config.toml
text_encoder_activation = "swiglu"
beta2 = 0.99
one_sided = false
Rows from block 2 of the text encoder, named by matrix and row number. Rows with one number belong to one attention dimension. Each number is 200 + 40 x the weight over its row's rms, rounded and kept within 0 to 999. All counts start at 0. After the name is the row's rms in percent of the matrix's.
# q: attention query, key and value (stacked) (text_encoder.blocks.2.attn.qkv.weight, 1152x384, the q third), inputs 0-191
# k: attention query, key and value (stacked) (text_encoder.blocks.2.attn.qkv.weight, 1152x384, the k third), inputs 0-191
q.156,105,196,201,184,130,251,196,112,205,158,152,208,275,271,220,195,126,266,183,150,175,231,237,230,96,211,204,215,224,182,226,242,208,166,199,239,172,205,261,165,227,141,223,183,180,226,248,152,173,205,224,165,140,261,171,114,229,202,184,147,188,149,197,121,168,242,204,160,83,217,195,219,193,162,212,235,234,181,237,120,207,218,214,246,235,192,237,272,125,198,101,161,247,199,212,167,182,244,235,134,151,183,217,202,203,201,221,203,210,220,172,177,241,257,165,245,115,166,197,201,249,198,230,261,299,185,164,156,171,168,234,207,201,258,204,145,207,213,272,202,175,283,198,128,217,200,204,217,265,218,173,144,255,199,186,245,162,164,294,213,205,186,196,187,204,140,254,158,213,221,223,156,240,211,218,216,198,233,211,192,174,276,182,159,158,174,279,171,204,160,234,232,205
k.156,108,172,222,156,172,270,222,103,199,208,199,202,195,212,293,169,285,182,249,236,169,299,224,218,180,138,192,267,247,225,172,172,180,178,239,169,202,165,156,199,224,143,240,147,297,215,234,227,291,238,237,219,155,221,189,223,177,177,93,201,203,198,255,279,239,201,163,200,156,192,270,206,193,207,229,123,153,176,113,240,204,291,260,213,188,182,190,171,189,173,277,230,239,171,214,124,215,192,163,193,156,225,197,231,277,249,215,240,114,173,153,185,184,225,193,184,183,166,171,274,254,83,140,145,243,210,230,226,216,199,235,246,170,209,176,212,215,174,196,196,220,285,201,235,186,209,182,178,133,220,249,210,249,140,178,175,225,123,182,165,160,231,230,261,247,222,168,182,173,184,246,207,267,212,260,155,185,218,172,293,258,272,151,219,183,215,185,309,190,181,222,276,180
q.157,108,236,231,172,245,216,179,176,120,246,251,139,213,260,169,145,216,174,187,231,194,178,193,188,157,172,251,202,218,198,251,246,265,201,197,151,151,181,249,194,222,177,177,227,271,107,234,162,208,211,266,182,169,137,257,195,170,172,128,303,173,129,227,201,262,137,170,193,232,173,178,269,185,223,192,213,233,219,277,138,228,307,170,174,187,227,178,242,129,196,179,202,203,180,235,228,204,192,267,162,257,155,225,130,206,160,178,190,251,201,210,226,144,198,154,225,180,139,227,231,231,243,217,296,190,150,160,203,257,270,209,239,145,234,236,178,169,199,177,199,175,209,219,209,232,205,211,137,187,216,182,202,137,177,171,194,171,196,227,176,202,188,198,186,194,269,192,163,162,140,267,167,197,137,203,196,203,231,238,229,272,298,190,200,195,204,181,237,192,159,160,259,145
k.157,104,139,188,259,173,167,227,208,227,233,192,168,235,194,273,262,139,206,77,179,234,200,175,223,227,210,209,187,199,160,213,186,184,281,194,182,201,166,202,217,171,168,210,248,177,217,232,111,187,155,188,185,238,182,171,176,189,185,219,228,235,136,277,205,219,185,233,135,146,164,188,127,246,200,244,162,229,243,226,209,179,166,248,192,219,266,248,277,259,220,181,242,198,217,180,181,192,181,248,158,229,183,248,174,217,259,200,204,241,201,273,185,236,191,173,223,233,219,152,195,167,145,172,111,180,185,143,129,199,304,211,192,202,168,238,237,248,178,170,183,240,179,116,179,179,122,196,183,256,253,194,277,202,241,253,244,226,245,202,110,168,216,201,285,169,102,197,249,134,243,176,173,248,177,247,186,229,236,217,232,213,201,252,221,303,243,220,245,253,172,187,265,229
q.158,099,229,262,188,146,143,190,224,255,245,171,212,233,156,228,216,254,177,206,224,220,221,124,216,245,222,212,222,191,231,187,166,229,292,251,219,193,236,138,192,252,248,228,158,211,248,205,183,180,169,218,248,256,192,253,177,212,173,119,228,298,198,141,204,206,157,216,180,238,179,191,30,233,233,159,117,243,232,226,183,163,196,203,227,230,197,248,212,218,192,175,165,178,188,309,208,165,212,121,192,184,135,164,240,193,199,222,164,149,281,156,241,152,163,175,251,166,174,211,244,251,218,224,132,148,231,117,220,229,227,131,232,254,161,131,174,223,232,186,203,201,170,224,182,201,201,238,146,245,178,176,190,205,172,197,209,182,196,238,158,228,209,226,166,207,188,136,231,202,195,182,167,238,137,229,225,153,187,177,136,213,202,218,178,234,245,232,222,213,281,230,201,188
k.158,101,160,180,221,201,200,158,271,200,216,192,243,136,179,162,188,188,200,93,214,204,238,218,199,182,229,178,177,141,255,159,174,282,233,188,242,188,162,222,169,224,208,206,190,142,179,128,207,234,323,225,249,204,196,192,231,185,237,293,259,264,174,231,158,164,189,237,244,214,186,208,203,187,186,233,152,192,247,167,161,133,220,167,160,166,283,192,239,230,271,270,176,170,155,181,271,140,174,131,211,235,186,239,204,138,233,250,243,175,182,225,200,158,177,160,252,236,220,210,134,244,265,177,192,91,216,218,176,211,161,200,186,242,239,219,174,193,183,197,192,213,206,153,183,141,180,103,236,281,197,244,191,225,242,275,162,152,154,165,234,242,249,191,157,250,181,250,209,275,213,262,121,221,228,232,244,172,197,263,183,240,226,181,240,239,215,260,134,194,188,261,216,211
q.159,095,284,229,195,163,253,199,266,177,127,195,211,137,173,225,222,169,221,266,218,238,197,168,177,207,203,241,196,167,193,236,246,196,140,190,171,167,196,146,206,224,158,209,186,249,215,246,156,135,198,230,197,208,144,233,75,235,241,271,248,191,274,132,218,232,194,251,210,217,246,192,197,220,182,276,170,210,207,203,134,169,164,267,200,157,243,230,276,141,225,149,161,153,268,178,240,222,123,243,211,183,82,212,197,188,146,254,190,197,181,157,170,198,237,229,221,167,216,197,194,212,225,225,212,235,130,211,184,141,197,233,186,124,136,222,204,253,188,194,166,158,217,133,210,272,84,269,206,131,213,224,196,151,212,239,161,214,183,233,220,217,201,245,165,230,242,230,235,180,253,193,214,168,141,200,185,224,195,215,186,203,164,227,289,184,230,200,203,171,190,259,204,135
k.159,087,213,168,136,252,280,193,138,174,222,146,216,220,167,231,201,302,198,183,184,222,132,219,166,198,114,248,111,163,207,180,177,231,148,179,216,190,218,210,187,279,143,146,163,268,199,140,309,194,180,253,210,243,192,182,170,190,142,202,188,227,249,280,248,224,151,173,166,223,161,214,176,275,200,239,226,223,206,281,183,207,238,218,158,197,241,197,178,187,193,110,200,218,235,156,270,186,164,241,212,234,195,194,192,176,127,185,211,232,144,186,173,248,243,173,185,213,202,207,262,235,194,230,180,289,167,193,153,124,179,265,198,250,199,208,258,171,228,186,144,154,183,149,212,214,244,194,215,113,140,142,163,157,171,187,156,181,174,242,202,220,224,143,255,159,215,214,224,210,142,241,149,225,184,146,199,169,288,155,162,187,259,158,210,226,150,163,172,173,234,250,164,187
q.160,096,218,156,109,174,224,152,243,183,223,238,189,199,211,259,207,225,189,198,228,159,161,166,195,235,220,243,234,236,211,226,198,208,222,250,140,127,234,232,177,244,167,155,166,198,177,180,196,157,219,300,254,178,186,293,205,241,204,227,234,171,285,289,239,252,286,261,208,164,195,267,122,234,158,252,193,233,193,254,205,164,179,208,263,268,266,213,242,231,180,246,206,169,247,256,170,176,117,165,246,159,169,163,206,206,144,204,252,192,173,172,183,123,217,204,174,228,118,195,174,146,209,135,156,163,223,134,204,213,190,161,127,239,133,274,140,240,160,222,234,214,191,183,239,251,217,210,270,204,184,264,244,179,197,185,239,169,197,129,143,172,261,175,204,290,233,154,223,152,101,258,212,216,197,226,128,181,152,240,234,241,199,243,108,186,152,229,230,155,201,162,231,155
k.160,098,172,198,199,222,198,166,197,170,232,204,145,227,127,143,225,205,280,192,199,169,217,231,194,191,189,229,247,163,207,195,234,218,224,182,179,238,135,209,260,246,244,207,232,226,196,221,158,224,115,148,202,171,221,203,246,199,187,175,209,183,218,206,195,185,214,209,177,228,198,186,187,121,166,159,257,223,199,215,280,169,191,282,160,289,195,218,134,192,224,194,219,147,222,211,190,180,127,160,185,261,125,190,190,247,236,185,183,139,222,106,219,211,184,176,185,287,203,188,162,153,230,250,191,283,242,178,179,212,189,198,202,192,115,204,235,199,214,194,219,270,160,176,198,268,195,138,230,255,236,200,148,170,204,191,175,209,97,237,193,244,250,224,205,239,214,175,272,212,161,228,207,229,224,173,251,212,173,94,210,214,112,141,197,185,137,209,183,119,128,233,260,142
q.161,105,200,179,253,251,187,206,233,95,226,244,218,131,230,160,210,217,165,304,230,243,194,215,215,198,162,221,219,180,191,263,199,141,183,142,220,193,167,193,183,187,241,209,201,278,169,176,210,213,206,185,215,280,202,229,171,176,260,238,212,208,225,196,199,204,186,230,230,235,219,213,218,200,198,253,187,185,238,189,248,181,211,230,232,258,210,211,197,160,211,178,155,152,259,167,121,240,182,150,150,237,172,212,144,262,154,242,178,266,220,270,178,241,239,180,219,194,268,211,166,215,201,126,190,158,218,218,195,267,204,200,200,175,221,174,161,214,233,202,235,218,239,212,228,167,164,171,169,139,178,168,156,269,218,222,215,231,193,218,202,295,209,199,177,173,230,164,220,237,191,243,140,150,234,215,237,252,213,247,221,179,184,187,190,238,190,172,135,189,235,208,165,137
k.161,102,182,210,205,222,195,251,135,113,247,165,234,214,202,206,247,249,184,259,176,196,234,169,243,151,197,259,173,194,143,225,191,235,167,215,167,170,287,205,106,278,182,201,240,161,199,173,231,172,178,171,226,185,254,259,241,218,337,165,162,166,185,153,185,234,199,266,176,250,145,212,191,142,124,230,173,290,237,224,226,191,180,193,252,140,224,145,217,184,190,198,160,219,181,180,201,165,147,126,263,174,196,199,282,216,232,233,208,204,239,246,193,145,260,154,203,166,198,161,276,137,230,184,214,237,212,241,183,144,192,163,260,246,199,227,189,185,251,194,210,235,168,205,202,207,257,149,258,205,204,229,252,192,191,243,212,236,198,168,196,213,219,213,221,200,223,198,197,231,137,152,149,136,214,208,175,173,166,208,199,188,233,225,173,182,187,227,184,283,213,181,193,213
q.162,095,189,205,222,182,174,146,259,213,265,221,190,249,201,244,173,239,148,219,143,256,227,182,164,193,182,249,205,206,187,170,224,197,192,170,189,204,189,251,304,268,243,232,207,303,236,213,193,243,173,174,257,272,214,154,162,120,228,247,246,189,173,201,196,221,192,219,178,203,209,200,209,289,226,230,247,224,190,205,211,135,168,185,203,175,198,237,182,262,198,243,230,178,210,208,252,198,257,220,231,229,163,197,195,223,244,164,190,228,212,204,228,153,200,182,149,219,160,191,155,182,195,218,187,166,214,234,170,255,212,235,221,202,219,163,187,237,171,165,146,207,211,197,269,208,167,180,166,186,202,199,184,249,158,188,218,257,206,173,214,220,166,193,240,162,111,219,185,250,202,228,221,246,191,257,216,162,232,111,315,207,231,226,236,115,211,222,126,178,234,255,188,181
k.162,098,210,161,151,187,214,233,205,211,272,182,258,165,207,185,208,249,198,265,170,152,226,173,141,243,263,155,187,215,184,202,186,264,207,252,180,218,224,116,189,162,149,215,166,193,167,262,242,226,117,209,192,220,163,206,195,174,208,150,207,162,193,243,237,176,275,183,163,177,174,210,211,233,171,161,209,225,207,267,164,203,202,225,159,171,205,186,256,202,172,217,215,194,210,184,186,186,188,240,186,179,179,191,41,214,208,212,214,243,159,140,172,195,202,209,205,208,161,239,156,185,226,242,270,187,216,150,183,113,169,160,165,189,202,123,185,215,236,166,200,230,124,112,193,261,172,306,169,79,223,208,140,182,196,247,210,306,180,221,239,172,175,190,170,156,242,251,159,217,157,176,255,205,196,207,190,196,201,217,159,190,201,233,120,212,135,183,203,161,192,170,158,211
q.163,100,219,284,214,254,248,168,243,219,245,160,212,230,160,224,219,185,156,142,258,167,183,224,229,145,203,208,203,233,275,252,206,206,158,174,156,239,181,179,280,250,158,212,180,230,172,218,156,231,201,207,258,192,137,210,180,222,235,219,175,180,223,157,156,174,189,197,192,183,188,175,202,125,109,179,240,211,296,179,201,169,153,216,178,219,163,208,264,218,129,221,184,209,201,172,234,188,235,181,216,215,160,218,251,165,186,231,208,167,210,189,170,245,209,245,204,215,166,244,236,189,202,200,196,201,149,221,170,187,225,173,107,230,204,261,216,214,268,215,226,187,206,95,231,218,146,129,128,227,280,221,183,238,227,191,143,220,139,94,181,145,182,247,197,157,163,235,220,235,145,217,150,211,206,174,111,183,273,133,259,169,237,143,142,153,201,189,198,199,210,226,242,160
k.163,096,186,204,52,179,248,189,139,192,163,233,138,137,117,165,167,150,160,178,175,157,212,239,181,250,220,211,202,210,248,176,194,120,194,181,137,222,128,203,216,208,204,194,256,191,212,158,183,126,215,199,146,214,197,186,185,160,189,170,226,234,191,219,302,201,301,144,233,232,168,165,191,154,176,261,215,171,206,140,172,183,192,212,100,184,251,124,172,176,228,203,179,219,200,234,191,217,162,188,242,192,140,187,194,166,264,208,256,185,122,156,207,202,299,111,244,251,157,202,180,165,199,131,238,174,185,180,254,125,155,200,264,160,164,112,224,260,201,199,137,245,76,173,194,178,220,253,209,243,206,255,211,153,225,269,146,194,131,246,213,250,249,259,202,210,213,229,222,204,146,125,194,147,171,180,216,156,178,205,221,222,210,150,163,146,157,148,222,185,173,226,98,240
q.164,100,250,205,149,113,195,245,194,240,177,171,182,236,219,174,228,205,175,194,305,154,221,237,196,207,230,222,212,202,263,303,229,233,214,128,188,184,288,213,153,217,192,220,219,134,298,172,182,191,267,193,203,125,177,179,176,225,233,198,182,250,231,190,202,214,198,199,190,220,180,279,182,212,161,228,240,209,143,209,225,217,201,228,174,204,179,198,260,239,153,135,183,147,259,162,207,198,236,177,206,217,167,176,167,216,238,169,261,157,229,126,151,277,191,171,151,202,250,230,174,197,130,124,212,256,268,221,215,218,268,240,206,185,185,123,123,145,189,269,266,216,200,148,129,214,235,301,182,206,148,203,209,221,185,192,237,271,205,196,270,172,204,198,161,208,222,136,180,148,171,267,310,182,224,177,165,166,158,183,171,130,237,169,216,141,214,211,132,242,239,232,207,193
k.164,094,215,176,157,154,224,188,228,191,170,181,271,230,207,237,206,209,222,245,226,138,215,229,231,183,197,261,213,234,154,208,200,206,188,219,219,240,308,185,150,270,120,202,167,230,206,143,92,174,203,252,220,203,188,194,210,278,163,235,282,160,166,192,262,207,179,220,155,181,213,271,293,219,217,248,204,256,176,231,197,173,171,252,155,269,246,196,208,229,210,265,188,202,235,151,205,147,217,179,166,190,146,177,269,208,194,159,250,149,145,194,213,189,237,210,179,248,202,184,198,252,192,209,168,177,193,274,117,146,184,194,155,213,324,169,113,206,205,192,212,242,199,157,192,254,124,248,218,166,208,205,182,215,213,313,182,184,257,222,150,170,170,211,236,204,177,163,172,283,189,197,221,238,183,202,174,271,216,177,222,283,197,205,227,164,163,240,237,208,219,182,225,255
q.165,097,184,175,148,220,137,226,195,187,192,204,137,189,212,219,159,181,254,210,175,193,166,184,192,240,237,188,190,167,167,158,192,156,258,272,209,234,201,152,257,219,220,227,144,201,190,186,211,260,194,200,280,192,187,119,171,202,188,157,172,199,200,241,95,167,259,236,165,212,224,241,241,261,172,163,236,159,229,199,203,144,253,246,231,193,196,217,121,217,265,231,247,159,154,177,171,208,246,132,290,123,124,150,142,248,186,124,273,210,219,151,230,278,174,174,212,196,161,143,215,210,194,159,110,194,199,174,174,207,128,172,187,221,146,193,200,170,177,219,224,235,210,195,190,251,245,233,147,114,251,224,145,228,158,235,177,126,230,198,163,232,138,212,223,201,197,278,200,193,210,156,208,243,149,195,252,208,145,218,182,199,251,216,221,190,198,172,157,212,164,177,252,244
k.165,100,131,183,203,199,169,230,198,285,183,148,203,221,229,202,259,176,212,200,214,218,293,159,195,255,245,200,220,272,185,207,192,214,187,146,244,210,122,224,212,157,243,265,173,180,138,125,186,190,129,203,240,167,195,165,159,254,134,162,306,284,248,295,198,172,272,170,218,224,158,214,150,240,165,209,207,104,273,177,236,159,226,200,189,251,152,191,194,204,292,155,168,185,207,162,178,181,162,186,170,147,204,229,179,243,205,258,247,234,108,180,179,262,183,254,219,215,174,189,184,282,271,200,164,161,258,186,191,164,212,189,218,194,219,253,195,227,222,187,189,188,154,218,215,252,206,213,192,192,192,222,143,186,250,200,212,249,185,241,245,188,154,146,198,203,263,186,227,258,172,287,244,264,193,152,203,179,166,156,205,237,234,184,158,190,183,165,164,145,131,193,187,177
q.166,095,278,235,142,187,187,236,218,187,240,214,213,184,193,263,218,253,267,215,138,159,150,208,244,212,236,190,255,245,198,211,227,111,208,222,276,197,152,105,202,268,179,194,150,262,148,207,179,150,231,198,119,200,224,241,191,224,216,194,236,183,130,132,268,232,240,178,222,124,175,211,168,200,167,236,156,173,155,167,160,234,177,158,124,223,179,193,220,198,246,220,235,151,235,179,179,255,236,168,189,178,204,205,214,140,231,175,133,199,208,236,183,154,213,200,193,214,162,219,250,180,253,210,176,275,177,186,183,207,276,187,228,282,199,204,211,192,243,176,213,162,232,331,213,277,165,192,280,210,200,144,143,177,185,186,273,221,222,222,164,198,109,292,158,144,252,226,184,195,167,174,130,164,194,222,167,205,167,244,182,239,221,206,231,284,206,171,183,185,205,150,205,234
k.166,096,190,236,205,206,125,130,173,161,109,235,200,253,265,183,196,222,221,178,277,269,250,186,150,146,208,144,239,117,209,240,182,176,270,209,193,155,187,136,244,171,191,235,260,176,239,226,219,227,208,187,275,178,144,222,188,256,220,224,245,244,186,214,229,142,193,191,171,251,200,180,182,219,208,187,261,154,266,276,281,334,227,192,204,211,182,290,197,180,132,205,199,209,195,198,197,226,218,219,195,168,241,125,167,173,187,109,123,236,238,268,116,116,179,229,233,203,242,172,244,175,311,172,199,239,191,126,177,232,245,163,149,219,190,242,237,167,234,219,230,136,204,255,164,157,165,238,247,135,244,201,141,235,216,131,232,196,160,179,219,236,207,204,263,251,265,242,212,177,220,295,203,182,231,225,231,182,186,209,220,150,194,208,262,210,218,188,229,194,229,232,213,224
q.167,104,167,138,247,201,199,172,252,255,227,167,176,185,186,241,208,158,152,195,235,162,292,179,166,218,181,230,153,183,89,142,274,206,150,198,185,224,179,165,234,215,187,223,249,271,239,212,171,177,202,195,244,209,195,225,221,237,217,208,193,178,152,137,120,198,164,206,215,174,213,187,218,200,156,192,207,264,243,193,172,281,149,194,175,238,213,209,227,266,136,158,206,194,191,189,277,225,263,206,186,222,183,232,179,192,212,282,209,105,176,172,221,231,113,231,255,193,131,129,209,158,214,111,259,148,145,212,212,136,230,207,159,158,170,188,162,221,143,174,210,171,171,168,223,190,176,236,281,198,176,211,268,243,138,195,169,134,187,212,206,159,207,157,102,209,220,242,202,283,216,107,246,210,163,182,152,189,193,195,252,197,184,222,215,148,295,232,176,220,152,178,210,169
k.167,098,190,152,176,167,193,184,194,281,207,197,167,221,197,300,200,128,141,216,167,173,265,222,137,310,164,205,229,182,186,119,173,150,196,181,268,136,213,250,189,108,183,195,186,148,181,220,238,191,227,213,189,234,203,197,118,152,116,201,182,213,188,158,230,175,229,135,223,192,208,187,232,211,159,207,214,180,167,280,205,143,228,235,212,240,198,175,210,143,262,173,199,164,145,248,127,235,204,239,166,285,175,202,193,185,240,263,184,200,203,224,216,298,154,214,237,200,256,242,206,194,168,210,178,168,232,190,218,254,242,220,171,201,190,187,259,212,171,200,194,156,238,211,200,257,198,252,195,198,163,234,216,166,153,163,202,179,172,231,192,239,239,133,188,209,212,151,211,187,213,210,196,194,182,185,175,234,232,269,195,188,258,141,159,173,192,180,244,165,149,171,222,229
q.168,104,125,198,239,212,152,193,145,217,201,181,202,208,179,194,211,138,160,215,196,242,250,207,192,262,211,261,169,175,298,223,250,329,221,184,185,183,178,200,182,171,174,201,206,265,221,183,251,182,95,125,161,182,246,180,130,219,166,274,214,196,178,203,271,251,217,257,158,247,225,205,179,180,185,154,136,172,113,170,180,188,177,172,167,229,237,206,211,161,146,217,191,207,212,232,193,178,238,263,179,228,185,185,240,98,240,263,172,204,224,246,205,172,215,130,161,186,166,207,118,187,117,142,249,196,177,175,216,171,200,207,250,234,170,205,240,242,237,215,216,126,201,249,223,179,174,240,202,237,190,213,180,167,199,173,220,230,212,215,145,175,205,125,198,244,273,164,131,251,194,244,259,270,180,229,194,202,163,189,160,195,107,221,250,124,202,212,163,227,182,224,282,165
k.168,108,246,252,225,171,174,166,185,183,170,173,187,189,153,212,249,220,168,206,165,168,157,73,210,106,161,228,151,189,184,215,230,191,165,242,54,182,141,230,252,160,160,186,178,193,238,217,234,147,239,268,166,255,156,207,218,143,174,228,161,207,245,136,135,236,174,199,245,185,198,249,224,224,167,180,193,213,187,168,190,232,167,149,189,105,157,263,220,170,205,171,198,198,99,212,183,220,281,202,162,191,229,179,206,151,256,243,192,203,95,138,202,176,178,151,212,220,139,193,137,164,201,161,182,221,194,208,263,204,170,221,172,203,117,244,195,164,202,188,185,255,195,202,214,175,234,209,193,186,204,168,199,154,185,179,245,246,187,151,154,197,217,202,178,136,207,268,202,162,185,191,213,221,227,193,161,194,282,154,224,199,239,235,221,322,248,182,109,217,229,134,331,211
q.169,088,252,203,139,164,210,190,195,164,167,193,174,208,137,178,225,135,177,221,209,211,199,195,148,269,167,172,212,205,201,227,235,189,231,176,156,173,174,173,171,275,158,209,184,177,150,203,210,219,196,193,117,187,244,166,178,174,168,229,306,114,217,236,197,196,241,232,213,227,183,204,265,194,172,233,173,207,264,205,209,213,242,286,187,228,128,250,169,186,292,161,203,131,269,174,167,183,210,188,204,221,184,202,259,235,215,229,250,198,230,144,168,238,227,266,111,177,146,187,187,207,234,251,184,222,158,158,169,227,227,187,243,278,172,263,262,125,214,194,181,133,191,184,151,187,210,190,233,122,224,220,247,169,125,206,225,192,174,180,206,242,219,165,175,177,283,268,245,202,276,156,195,220,167,123,219,202,235,180,190,167,215,268,184,222,247,190,216,171,221,165,274,153
k.169,090,163,222,163,197,229,218,228,260,180,207,161,207,221,195,150,267,263,125,179,259,209,191,250,154,267,221,226,207,192,184,156,219,141,246,167,219,263,208,176,172,170,261,193,121,180,235,189,233,243,211,173,191,253,166,152,168,177,205,229,178,225,260,136,225,179,145,249,236,264,195,213,152,210,209,92,190,183,178,205,176,221,238,193,211,189,194,173,202,168,225,142,128,267,220,165,247,193,186,152,293,186,236,172,240,172,221,269,142,266,155,216,262,189,79,159,114,157,203,226,187,185,177,238,204,160,165,172,183,270,216,258,224,224,162,193,193,337,225,133,193,155,244,203,185,232,248,135,201,228,192,251,198,162,212,167,158,203,168,236,206,240,205,184,182,194,162,208,228,284,201,174,225,160,163,154,210,182,243,196,188,188,202,171,185,231,185,277,225,178,222,123,203
q.170,098,258,230,95,117,215,233,171,231,268,194,227,295,105,192,150,261,250,150,204,245,202,193,205,145,264,177,183,254,155,199,236,206,241,224,243,204,188,230,245,236,106,186,137,221,119,227,136,175,245,191,149,115,196,190,230,226,160,199,228,186,193,184,261,207,255,207,161,161,216,178,197,239,206,205,187,253,199,224,181,191,152,167,135,219,221,194,236,242,240,157,195,222,213,197,225,189,206,206,156,229,175,258,214,156,147,201,225,224,202,212,155,178,299,174,170,235,224,386,186,172,169,265,211,219,175,174,160,184,256,148,175,211,249,278,236,206,184,236,182,199,200,288,121,180,166,200,210,249,177,211,191,194,188,238,247,197,247,165,142,231,179,246,242,150,156,140,232,164,163,171,160,137,155,179,132,177,105,171,250,193,186,182,202,253,207,137,262,262,178,248,239,211
k.170,097,283,147,208,154,98,227,279,244,183,210,261,235,205,179,119,208,187,190,105,246,165,234,171,198,250,198,187,265,161,222,292,139,219,185,151,228,263,205,215,252,156,190,204,181,170,256,125,269,171,193,174,208,157,172,139,154,239,192,200,121,127,253,139,235,172,232,187,160,178,186,218,217,184,166,259,230,206,243,168,233,250,214,211,166,158,236,210,233,88,184,156,221,175,245,264,184,203,119,209,192,167,176,156,214,160,174,189,226,233,169,212,146,207,199,229,147,138,187,194,196,186,187,151,197,225,127,212,236,261,169,163,191,160,191,193,183,142,220,213,192,157,185,224,172,299,236,198,160,149,259,233,241,170,212,166,248,232,198,206,196,177,172,222,192,167,205,219,153,210,161,178,203,181,213,179,175,152,246,243,164,183,188,251,185,213,155,268,202,215,216,210,208
q.171,088,128,226,180,195,234,197,174,180,259,203,205,199,310,177,188,230,247,207,187,140,161,200,221,274,253,158,172,231,174,217,176,172,209,244,197,179,206,195,105,204,210,183,186,261,237,191,196,162,191,193,135,241,263,209,277,177,112,118,174,161,192,203,229,184,203,234,312,227,198,197,187,203,274,164,176,213,172,190,187,260,160,190,183,203,228,169,150,201,252,262,187,239,164,170,195,71,199,208,133,118,203,199,112,184,189,249,207,207,213,173,215,206,111,194,257,104,235,104,255,171,247,241,244,144,188,183,197,161,160,205,154,221,226,232,263,206,205,159,171,226,214,187,273,177,198,264,178,216,132,111,144,258,147,153,157,230,188,226,229,213,159,200,170,154,204,211,149,257,207,200,162,201,225,172,198,173,221,190,215,267,215,182,278,214,244,137,268,154,205,188,164,163
k.171,094,281,162,235,120,193,142,192,141,188,273,158,216,147,198,180,132,119,235,241,212,205,216,199,166,243,187,285,200,148,215,269,151,230,206,257,276,237,200,189,247,260,207,182,200,229,254,213,165,186,176,171,192,219,234,192,206,164,203,221,217,241,214,154,192,187,216,223,105,195,155,174,259,302,168,215,185,182,264,223,218,173,269,251,224,121,261,153,186,259,180,221,136,174,216,174,199,251,240,209,202,193,193,156,176,225,224,90,176,268,156,161,216,234,177,258,160,208,159,179,275,218,163,222,187,273,211,135,223,193,199,210,214,233,233,262,171,205,237,267,211,237,271,169,171,256,264,178,209,185,186,182,254,268,172,257,259,167,167,204,116,235,164,219,160,145,142,167,296,259,222,167,202,219,271,254,204,199,237,231,145,192,156,172,190,242,214,232,138,212,151,275,195
q.172,100,173,245,239,258,142,193,237,259,152,223,164,189,143,105,173,201,147,197,190,255,97,184,191,177,204,128,244,231,161,221,232,180,235,132,257,127,181,223,157,179,163,202,193,180,193,214,192,99,152,234,216,235,146,219,237,210,232,183,176,173,265,216,185,174,229,177,97,247,230,201,232,213,205,204,90,162,190,181,227,173,214,218,268,233,179,224,216,163,191,223,108,203,139,199,211,243,204,204,175,197,288,174,217,177,239,181,278,181,192,148,247,206,165,154,212,177,181,227,214,240,195,281,183,181,263,119,188,166,142,164,182,152,193,219,219,207,209,230,264,240,217,169,166,307,199,149,97,191,226,215,133,251,215,138,251,214,135,188,241,195,221,245,232,153,166,245,184,204,243,212,118,238,185,188,197,166,242,189,225,186,238,211,227,206,237,161,204,191,171,232,183,165
k.172,104,121,232,203,284,230,158,249,156,263,200,166,201,209,256,141,178,168,157,222,250,182,291,209,256,208,200,181,173,191,233,194,270,205,111,145,259,208,222,197,195,245,139,170,195,167,178,127,192,223,195,215,243,265,203,186,236,129,237,277,247,131,221,186,181,193,109,201,264,223,182,199,243,202,188,193,120,198,165,167,70,124,229,119,200,236,202,211,148,203,301,252,188,204,212,179,200,240,231,220,168,205,283,184,189,187,239,178,216,167,174,256,158,209,140,218,238,241,150,228,209,196,219,207,158,225,233,191,177,231,169,207,192,216,202,207,184,202,195,128,135,189,205,184,219,185,196,172,153,186,165,250,223,154,198,195,164,175,313,207,190,172,242,256,244,183,225,179,190,183,165,190,225,220,182,281,189,238,195,106,193,264,254,157,122,209,125,278,145,244,162,243,163
q.173,102,150,204,290,266,135,179,255,208,228,196,202,236,174,204,177,199,216,238,185,241,117,208,197,207,194,176,215,231,175,242,151,302,177,177,163,130,236,231,188,200,199,139,233,185,225,160,196,173,165,135,243,238,182,251,237,235,203,173,194,163,183,170,119,208,182,247,195,207,260,190,211,156,277,126,213,189,212,135,180,262,240,134,265,203,138,226,129,128,167,250,240,241,191,189,197,186,195,207,171,148,191,140,239,212,197,187,149,204,194,216,203,264,109,230,226,173,195,220,236,245,203,144,138,232,212,153,238,201,136,216,239,168,224,146,237,216,199,218,268,242,211,226,236,216,226,213,154,231,164,195,222,177,143,123,264,178,202,240,166,102,161,236,131,152,155,232,228,170,261,187,178,115,207,240,219,251,192,203,209,200,172,206,281,230,256,207,185,178,245,134,181,173
k.173,113,179,249,231,233,200,180,225,173,244,203,231,216,153,129,169,205,150,203,255,231,210,240,145,183,233,178,216,182,172,195,116,216,213,217,155,170,207,207,200,86,137,190,275,178,221,211,213,191,242,159,212,242,187,212,216,190,180,133,195,234,152,204,159,191,168,189,226,178,253,214,180,268,263,149,226,223,196,137,188,143,190,187,240,194,238,236,159,145,215,180,166,163,198,180,166,188,252,197,226,145,180,267,236,195,179,257,200,232,218,234,248,180,180,157,239,196,249,161,210,205,166,208,221,184,250,168,210,369,205,271,271,218,160,153,176,110,251,240,166,168,190,228,237,235,185,242,216,171,309,218,243,133,219,222,200,142,161,247,170,194,150,177,204,176,210,246,180,198,184,200,215,242,178,194,218,251,174,259,174,223,218,169,234,172,249,212,169,238,198,227,127,170